Weights of a small image classifier.
Model: 6.98M parameters, 64-pixel images, arch swin, norm layernorm, activation swiglu, patch size [4, 4], depths [5, 5, 5], widths [80, 160, 320].
Rows from block 5 of a small image classifier, named by matrix and row number. Rows with one number belong to one neuron. Each number is 500 + 25 x the weight over its row's rms, rounded and kept within 0 to 999. All counts start at 0. Numbers have three digits each.
After each neuron's rows are labels from the 100 images, of 14976, where the neuron reaches its largest size: "top examples" is what is common among them. Only what is clearly more common there than usual is listed. The data: fractals drawn by 1,000 iterated function systems, in grey. In brackets: how many of the 100, against the usual share in percent.
# gate: MLP gate (model.blocks.5.mlp.gate.weight, 320x160), inputs 80-159
# fc1: MLP up (model.blocks.5.mlp.fc1.weight, 320x160), inputs 80-159
# fc2: MLP down (model.blocks.5.mlp.fc2.weight, 160x320, transposed), outputs 80-159

gate.182:474517512506524517473519491444497502480469506517517484503516502514509487457488452461482508485497495460504506517501492508483497508467558482539473440466493519540503468469518508466495483536469522512473531528508507491528519470458478482472474481
fc1.182:524517496492519501508496529488489510496484480462491543456490530482524482557455530500509507521495510532500483498542443492545497501505506512483525503511515492476539507503481502502515483490520481445515528507513502517470485490531548508503482524
fc2.182:485509518499545492475492493540522491474508470472516465521489487489475461524466536477509478486491508506477523516515494498545493501510519473520553477470485488484491484520472424513470513552496483499561489455488483561518512507492516485511502504
top examples: dark on light (100 vs 30.8)

gate.312:459507517498486473470482500553510539483499534516509479489507537502484516510513468460484477507512493502509489506483489454468494485534491494474501461493463482546524485549522497480491525490502494489489510501507522545450488502507557535527509460
fc1.312:463543491468475496500497494490483526484483491488513544494495512488487473516459520490493510497480487521554509519519438464501486490509502513470510509508474511502521462539497503512497501508496498506492538502526506529445472500520516538522495534
fc2.312:502461476484511515542491517475536461571487488489516535479493469502477487471490531519509483486493508466494494510511483509487533467512482518485494509558485545480458508474478500503522493487504485522503517541519528499486504550540482527467543469
top examples: dense (59 vs 9.7)

gate.55:501506538494559528512499517487507573528543491505473443512526511471513481468456501511468463451497528523511514471491533524528518497498512495483479519497485469502502481526505508480488540504538464485510440518534488498461500527502511524474503508
fc1.55:490506518485567506483511500487526584514505502482472486483479505522490509483489486487509511492509492529532501494489528479474530505476515558476490536505494499539506483515498522500479472479518473527457488498493495495496486523506549527465468511
fc2.55:454510524495484514527517504479508574527506522558516521514493538467425473532480500517490501477539505537559488455527507489494525521506456518536477490487494484482511500501529503487499519478483517469448470505523499447488513512509498523522490520
top examples: dark on light (100 vs 30.8)

gate.13:456497503511524485465472467495483536517548514498471485495480488530488518485452497551447508521525542531512488541493520479480462499482515512503493479493544512505503520540504483486504499541517467493469505486521487492427494503506491491493481474
fc1.13:527461482458533516512491482470488536543498530505467451513461526512515478493455509526504520454522530502535516481455494475505475507496477515501497512529511528555487536517535529499478503456497506531501488518496471454452495523478474526465496465
fc2.13:474486510485459475518478473498501488468531486525528487473516479498538528480502529501529528496466507485512493428485534515491504527488523500525554452502461481472523471490475509485457532514520521507481488475539465479534476533531489497496509502
top examples: sparse (100 vs 26.3); dark on light (100 vs 30.8); two maps (95 vs 25.6)

gate.111:531511483502507477525497514528485490507488486502524492494494506466503504469505491446459497518496465495510494489498499486492485506501526513525442524524486596486474508448502543548511486486513509526509484488504462442504491497495529473514447493
fc1.111:452516521521491503498512491508509534447481510477548519487481541489492448541507487481492513483519513488473514464502530491482519498527503482478481548464480521516541487468519485457464472485506504474500540498495521511513510475459462523480545484
fc2.111:511489493499459493501488468460509500501500471537489512437518496481499506503465516558529511436538512513500498521502481442518482509501536506489487496498460491493506498507535508486484518545522490509507461528515536454508487524485485491485525531
top examples: dark on light (91 vs 30.8); sparse (64 vs 26.3); two maps (61 vs 25.6)

gate.244:448492487515506501508507507536488529472501517498508486465509479514529508527490516496459500491471490529506541537509502496473488498466543525472492497510516513512487505500526536519513538564454498482525492504473534487514536505507511485517515444
fc1.244:504487484475519534519491476495511513467537551528502489488480452451504533445491521481515466522490509517468511459509466490528500464491506483486511533510497541493470464544512490525523485508485496488467498504477472509474517577501501470537505529
fc2.244:510492507497484452457488494544497487464479482526483537491552517494452476514505502516465491519478494484477512511497503485486505504500472485501510492494497499511502458495518479547519509479461511486522505559505523509520516507464494509481511506
top examples: dense (58 vs 9.7)

gate.15:505485512450493485501506469462511466540526491486543562498501514514500509460494508510522491475517501497522543504460505477531498476508493456513475450527518491501518437512522492543480497500500514500526479564506544541549503502457490451513501536
fc1.15:479488505468464468534534442520474455519531489491512591488463513515459509491500515495531523507468504496501535498464533477536499469530500462498513457511514476496515438497528478542495508516498481500523509510518516535530471506467516482523494527
fc2.15:473505549450530489509506497463523520529542494503466476501461506537537560460508516500496505526481474474506506525480513535556509500468478518514470485493495500510481529509518487502528491510466506463489490509531472497467458525541505513498488490
top examples: two maps (56 vs 25.6)

gate.64:532501498531520492494492516500521496510563494436486527514533546466511479543468472463499451475553468547487512453506499502495543506490493477500531529477503496519521498472505485580501503503512537520510468478514459505489475540536454485489498498
fc1.64:502460489518475525479455468502482507476494504487481483506558478519514475509512499527493455501480533506536507509522489496490497507455500508501537537523539531451490511463491513500491505494494493540492482463553505522501480532487522503500480466
fc2.64:528495547524527503501502519437518468538521458492476489532504511482491476530495476491494460510543455541480479499515510469505485500491500503451488485498522474541510510470523457477467514517489493511496470489518506505475487516500498463511523517
top examples: dense (29 vs 9.7)

gate.210:509496504508476505515479541466530512476487496503508471503525527492505468485478524493469464486507485524496508449520496524484504489514491509535544497507513506479485470436497493489508517452517543458517498499496516488495520499516537475462536465
fc1.210:473536516499451472474501482511488465528529491508507504465509492539496516533512466490458511516472484472502552525512447478526537488506530460485500535481517500506492555573463491539494490517512489503497524537476479498508486484494433513497501495
fc2.210:516517527524496439548507459532515484486457524562508523511495513528487492482509521518530519475476465470450530517508532515493447500510467481526533489513490488473484513463532523517467518479488512503536491468475531457497504503521493503531498507
top examples: sparse (100 vs 26.3); two maps (99 vs 25.6)

gate.212:484478485460503466473495516464480492496476504499491500464440564488495541489481491510503509476548510515520492507487543500464503510484508478508534497460482472549509519492501541486523563490513503528500496495509495482461494506462518515459491490
fc1.212:493497537505511527490503565532460502508463522493504520500500501524505509467486500469489523506496501480490496484507468412482505510484484457518500532529514511475497502488493462515458507493458533515488536497464491534509479520455497502487470553
fc2.212:482461460480522487513444511511469437515477483448479513516471491506531486452524469492505467499447515501484470526524503510506497447505509512518485478535515528526530484536500490454520484482505536468496460491481484513534516472506506482529493470
top examples: two maps (100 vs 25.6); sparse (100 vs 26.3); dark on light (100 vs 30.8)

gate.192:438504481513485518534525512550487504499487525519555483518528520484500500507484485497504423493508516499532512506475438487429524478496532504471543497498504539501479498522490510500517494516493500512535550541501521483463532497500520511519532487
fc1.192:487508529498509488504506546537492488526524514504540500545537508468449516511525526474515439485498493509540492444440522476497526539493465529516499488470490501535487497461456507531492488530508480501508479545489479492508515482514496467501505486
fc2.192:467482477457490509540480521456503529495518475543509505501468496516515498490496507532546479474458546521508530499513547503537513478507494463501529485484477495517486558509556492478537508522511493464488465484536515500517476512462517490480452462
top examples: dense (33 vs 9.7)

gate.308:471499475535474498530521501516502513509474484483487522486540520495524498498484535493487471492483472459499546480458447520532515538516544544511512481475441502494510494537526498474471480530530495477462511464490509519467467490497519458550471495
fc1.308:518548479514479496549469448460502487538509487490511516511517511533505511516479529436535497466487482498528520508495507508495521493550488509460517476513507504439490512512570491527472492490484499490478493520512524504542504482480524492479543468
fc2.308:523497520488496521482518493472530535477482558485500538529473496502477478480522518473525494492470487559518482463474519484496500477485486462480442489494480477529529483532523523452515461500525513520469491502526558478525478486486503511489517527
top examples: two maps (83 vs 25.6); sparse (78 vs 26.3)

gate.303:539523497495471488469525508475539495512520456506502486481530463475504454542490467519540505510473510520505519465532452513487530479481508502501492550490534470503507483486521501501508506516521534534517538541461464541482465503510537502508502487
fc1.303:526484492561514510503526529490542499498505471462474504531537477527507454543510505492534479504487521540489525479524451476516519466515499497515494500511466479512472512458506486509481543510508520483513506517469494512489513532518567486495491543
fc2.303:499575499474520458532509536513523490534493495462483504497489529557548496473484505495499448505490524475530508513520510517518518485525487491545523503477465434519493492470493504516484494483512508479466503496554488508517505491474529550488503467
top examples: dark on light (88 vs 30.8)

gate.265:481497475521466520519507503482476473461510514477529503500487533465487492428484530522479518499481486504510440493503528530498493522505510483521471535483480482456535523539500498495485495482490516489445475468513458502525491492490531523500458512
fc1.265:525516541497581510452505508498528520521510488484477496530497476501533474487524502503526448498510475486494532499452490475532492485502456482479517516554510516505462450481525464508516515533522466503555480498476549511469540504529464501487515511
fc2.265:518463494564515509479438510503460471459479541500496502478480495516484509547503473509517530563470510508484525543507497474478535509460529497470534484440488521520520482552503499510511521515477528481511465517568485510511469514530517494529533495
top examples: two maps (74 vs 25.6)

gate.65:518486490532484523519478491519516471516523522515545468558518491463529487446495545510490473502512569496523480470479523540538550517562501532495501489509507497508479511457504509489491502477507528518466490495487502498470520482506500455479481533
fc1.65:497497522515503500487498506510495509527461526514452494463519506534495505554481443493523497448480452470470496499505480458457508498481520491511507546463481525507456523495473507489515496498524474545493527542480481516486501494468487524482496510
fc2.65:496527543505494484507507482516496500499519511541486473490490482508444476506482545523483522476485501489503504470507543517430479514501486511504512526495499495483481487496520509538467477506487496492496452488518536483517488480462539540479503503
top examples: two maps (100 vs 25.6); sparse (100 vs 26.3)

gate.62:466509480480533476507516504510496476586486496480521490522502474502535527474516494468522509496541524489482521518504491496515487470477486499508473491478487519466504523490487471527457489482474505482554510563438515466529561492476446490523507509
fc1.62:435469458469515455548530503505501509555478495464537535496506472498501506479521497455533500497488527515500516505506509460508471444506499483472485499504480511464502514502499477513477501493502509521530529570473485501512494508466477500472480490
fc2.62:515510481504491496465509516450435522487542453449469503483498540507518535515505524438478499538478491476479537533446515513530500468453499469536514485463524497515491490560525479530516548504476514498508475518499475504476509494537513514493490490
top examples: two maps (56 vs 25.6)

gate.25:473508539486498491509504488520485531506529473479531499479497558470499526489536481505512497469496472535491515482518503448461537517477524504478490476475514496502511515493493534538496546510514490503495503498533485490509487554506534463484483510
fc1.25:521456470464498507476513486536486489514439490487532523493496504532508481543512499493528558541499531483558489527480490476539523553525490490495478510534491542530522527515505532485522498478495552525490533503473509498443497500452433487486511483
fc2.25:524452476499501481508511507439473493460456523459503481493468493481490485525479473511498462563515495476493507537523484508511531511454531494537518540515494514487490483483485517516502512521500513528538486463484508587514484513516487480508515502
top examples: dense (26 vs 9.7)

gate.30:431491537495546487520474514496471426511512496507511531519510540526507502534457540504520503497474509480509530507510479465495539466499497513476472464514483544515533525555457495522486515511479496507458514486542509465533469472508540492490499509
fc1.30:497462505537467471559511475494465547501470469491475469515504500496509499482508491482508506519504514550504476467485487564494456542490483522503471503479527490525514536481493520522510446489481488479461497465444472530514514524474483479472519512
fc2.30:525495524484536514508460497543504519432538494506515479437513495469520491478514503481524520521509425473513446516493458534500497457484496473543477513454496505472491529507488490490521478469495493509499502445496498523489464518486515517499464515
top examples: dense (41 vs 9.7)

gate.294:516522523474465488489515503507579422493526517483533489503532500510510526447459523504467532496495472474515503524502461558534548547500520477514526474473479505470527518481500460473523513470496521509483477511466492482506503527526516544516494451
fc1.294:517528548523553483505492540480501466472537495481492491508508512470525488451489501482503507495520477511473510484475535503474504463475472477531482510507510537479516537481484474494520498493477488477518477484519475516524542490522516524467535520
fc2.294:484469494533509502485430543477484521474510523492497514505520489477497471487499476497479525517522511503535513500504516509487490479507507508508460479511520497482493483519521500495520493538489468508473492473488477521493525499522495518441450495
top examples: sparse (57 vs 26.3); two maps (56 vs 25.6)

gate.225:485465479478501503540502498508537532482498488496479507474469500556501473469511483518476502471526522516554482508485492481512547531539480495471486509530517540494480518551527514507534538527460499473508519454488525496491528475522498518519452482
fc1.225:456504517479486472515497476520499502535477491508536498519479504480492487540469471501503429502511532474502480466526481474442520480446495494532495530504485499499487479560495481525536530558522529488476483521488462528480558456521496482483497529
fc2.225:517485500485495479453498513530505503487496511494503511486530477536459510493482496511501504516538505498535541520510477487529530496515485462471505531483558507505526540456588509513501498493511470528539552498522523500454494497527491527496529498
top examples: dense (25 vs 9.7)

gate.267:495483518486508489502470476487519513496527533519506552454457518550486490496485527515481534497510523488488472532515515444475460533479514465500493501503489510474524531512514494518517558515487474448505507498542503538483465489511524485537483488
fc1.267:537477504487515509477495487520497503512531476466514481494522522508503508474499467481521521468499500517474528516485503524529489530497497482512481511515526510498475531553483512481426498483499516516485500519497509496518526468469524487474495510
fc2.267:466509507504426500538490464487531490494487470505509456483458529477515522506535494455519498487506468469489505508494533531555480492501554505538558508473525501531489506484534519500502514506500488506485463477500452487549509475444524488489534484
top examples: dense (39 vs 9.7)

gate.291:482455478470527481499440518518510556477523494499522473476482535498520522516493510492465492487518542504496510513482502490489490487555485502493459515518547470503528482482516499463475481492474496553527472483500522502515465529513517531499484476
fc1.291:477480494494472490497474488528488511523518461543516434527465510444535476520484534499523493466472529504552477501546457518517527510520543531497489520484472500477496495471488534527478544543524478506504510499478524498487510520526498530510527511
fc2.291:472530508515495503472500474524556538485500510496532452459534494495506506488522483505496517501539443463473464505488480482502520445505512503489521495482543501514481504531555492511503506524469491516480541532509529496516501493471449511513535507
top examples: two maps (100 vs 25.6); sparse (100 vs 26.3)

gate.135:445495506477519506522483497491471466498456521470520487490479463506471539517486526497477495516489520510537484509538523489473517486522487549473522469514448533508506466457506492481552519500433467484491537501523498497534418523536485529489550505
fc1.135:526502530549507516505504518466483508500557479527458461542495503487526496472509534526491479509486499471521471460505488543514504499482497530497484514494523475508458493501502513532526475483521507547496474488486480512491514532516513472495487482
fc2.135:511498523540481488483497495537517516490513477494499519516528482516489491477470513517470432458528474496526505509459534529478527516507525521528531536453545528527523547516511468488510480470535499539504477502519469505505479500512504462486428519
top examples: dense (43 vs 9.7)

gate.318:487485529511501495561441524517521501519482522475531506478476489488435500471467486482511517485463479527471517504531503495506530512531543501486513472525497514523491460525502526542476488508499530503491551525489543508486523477465478500530500504
fc1.318:489544551497485507479495482495497472471500472518503526464567514513524521543477488508471535527470523508520498471511484466512514450478496536575516508520510528505487499494492516465504443501491465527481503501495476486496513533536464501523458494
fc2.318:481491495505491461480504434500487522551529454503448509450472507486533553470515500503506477501522513523472495505492509513466479536484489544499501500551530480481461489523536475530503480468546515483495537522552509496531512478522503517462499543
top examples: dense (35 vs 9.7)

gate.158:511501513459523535516513510483478485520500528485496479521478506477525462505530450506517518484490516485501473516461472505516520520528511503493465542518510519477465505526515532502502470512517478500466520509455501499469488510486487528455453524
fc1.158:514493472502483557515517474509493470502509453503559475517549469469537525505498512531527419496494500497514481485504495532494547485467515467494533510523509527496508499458502493517501546489465556527512484491471478525531533452529510470494509544
fc2.158:502513528508509469487487533487490497526477499515472471487457483496453467536506446538513517460515505471485516530510449488512501484483467499519488509468523536488498506520507518522479507469510519482483501504487523517473486473490490529511478536
top examples: two maps (100 vs 25.6); sparse (100 vs 26.3); dark on light (100 vs 30.8)

gate.7:488489492472493488517521539500483493490562527470526521528542528497470529489467553497506511498507519540469422525506507548477505540517496481506472502507507519482501502508480480506522515515500514516546539491521533452544505453493513504518474503
fc1.7:483468467472498490459500536507517499518516484480467539519522500488478522459472505495466529517493510528487494515498498514501491508509467510493515506489486470505528472514497446517452490530505471488507482475517497496580530482474477520536493502
fc2.7:494507481488517525506530488429547495526493521523521501565465531453486536496504515504509473470514472476496492458557471466551472495491499479499494470500488524516515509498518499494540521515553528478491501461466491499421528521510503476497482494
top examples: two maps (76 vs 25.6); sparse (76 vs 26.3)

gate.217:446506466489501457481491502490472465511462449483504450455489502522496527490466480516482518489456511491487537449499496490507538516506497488512524518507503502475511508500487508526536505453515495511485473498516512553489462517558550542539517519
fc1.217:527472506465470477534504472495484487488506483527496522476511514483460494506523487518511494479481544452507502540522504522525517498494479502470463478494414491473507473498519512508529522542519503497508523482519527477465493474525470531469492484
fc2.217:528514516466510505516540487478532453470528510502520489491487481484446502520485485531481529493511473483468492533495478485501489525461477538468538526503531504526495491495488526440511505531478502499518472468483521496507477453480472450475507478
top examples: dense (36 vs 9.7)

gate.186:524475506511543522538484511491493498503495526483493471546523453478520492514516496516542450520510503504530501511463514539510493464491491542530527472499483491507506470486518535468499519500513480498472473534485463505482518495483526457499483494
fc1.186:473518472483447460517483535517525489451556474502526500502468513465475507458452555479474507515526521516501526495546491486504500511514474510501484485486484462509512494522466467551501525463492510477515503480528476506484506469495491519534480516
fc2.186:523517528509501541505502502527516541522493488477501454557521480493534516486520464484541495537470485503490477536499488482524476532493478509518543455518496483549530490527532471500493527514550488512509474502495471515457459516503497517518483440
top examples: dark on light (92 vs 30.8)

gate.183:490515531535498473576496489517476543474524490494524492496436522504491480529514523489510460521478480489483511482482474571475550541456496478468522501495488475474471529564504519526506531512508493483514518458507493498494491542544515484501493483
fc1.183:461492513516486452597500516531494537472525500497527485531500531506503536522512493479507459516460533483480503428495491557465489513451497512496531470478508499490459517509481547552497519509503525485547502467500500497508489495526542512538530497
fc2.183:478508513525484486505500427484474513518499474513512471494487533450498495515492515523470475499539466515490526480514492510524517497536493487464507497499505505473494482489529522486551452441461533552522521518501498460494559509502523448477488485
top examples: dense (31 vs 9.7)

gate.40:485505523496474477507497519467493483494494485521457488512550488490484507478476484506544485532502519491467536491532507507511503449529500505497510479502493475500478458475523528521507504515507532546499485451518504535505512481474482460465536465
fc1.40:497485456468520516543549484562489474520515500493473512498495495479478485507525470454464474488505487465522505551499494527462564480493465533508556505496522546489507508506472479501528450507468474494518479487515466524505472481507514523481513537
fc2.40:491511508515474478545520489521475517520476522516519493510466471465548475469526505530470528465494481513537508468520495513512490539528496501523493463461486454492479505466515504468492510494510475459530497550519496448516492470533540484511515500
top examples: two maps (78 vs 25.6); sparse (65 vs 26.3)

gate.247:473498472509493518486459513477508492521497493518507513519501498500480473502512468531501493500512508481481489487528521473522443491497488502493504512506484497485527524512478507491507500478486445520493469482536491417515489509480455494531502543
fc1.247:493508497514516478488479510521478488505483526507481540513476520534512483514519561483470509521497487496497507514564513501511512496564482499516483494510490488543537494494521522487514515464513404505492456499533479462500479485478500492436506450
fc2.247:489497466475460532504514496505486509512519506476445476493480468504495492503504524512504489483504500516505480514477489529516489469503475546482428522530466518495509466522488503544513466483517526519492513503524521478553513524493494469473475490
top examples: dense (30 vs 9.7)

gate.201:498520506511516482475447508504501520497487511510518506514530471542496514479520525487477470487513494484474558518480527484493467476479532517503481479502501478477505417488478542501522487478512525505502509527463524504487508442489473446489478519
fc1.201:500518525494519493527503490478521486449486458488473488435526491536504498467482503547532519518519506480478507460467489488499493567521532493479537519510517536527470469497490540497525513508471488535489483488500508494484522526499511518471528502
fc2.201:532549497507537488496516434528502474483520497512483517517509467511501527520541548528508488526551559476520497508523497525527469463544476528510476535506489501538530536486521543472472509501486521531523505489467502494495506498454536520490500478
top examples: dark on light (62 vs 30.8)

gate.193:497508493517496530488513493474558483471512493490532506486445492512470536533493545509530527513486557473545457486502459543465502523490491547544458521472491459508489474481511468455496485516483508468503476504492491494480497498495554479491491474
fc1.193:488501468465468525551534487526504515498514502501480482440502501524486471500509510504515504478474538467535504480540488505515485504465514459498483444485503478463514486478491480505503483536489484477495478501491523517461486478487477481487495532
fc2.193:526493476460493465546498489484483488509480503448523483517490523469474507472499489493472530477475497495463453503489536476523500462518533496471467542500503504553475491517544519485459527473541499496461483504534575505504506544480483461503502512
top examples: two maps (63 vs 25.6); sparse (61 vs 26.3)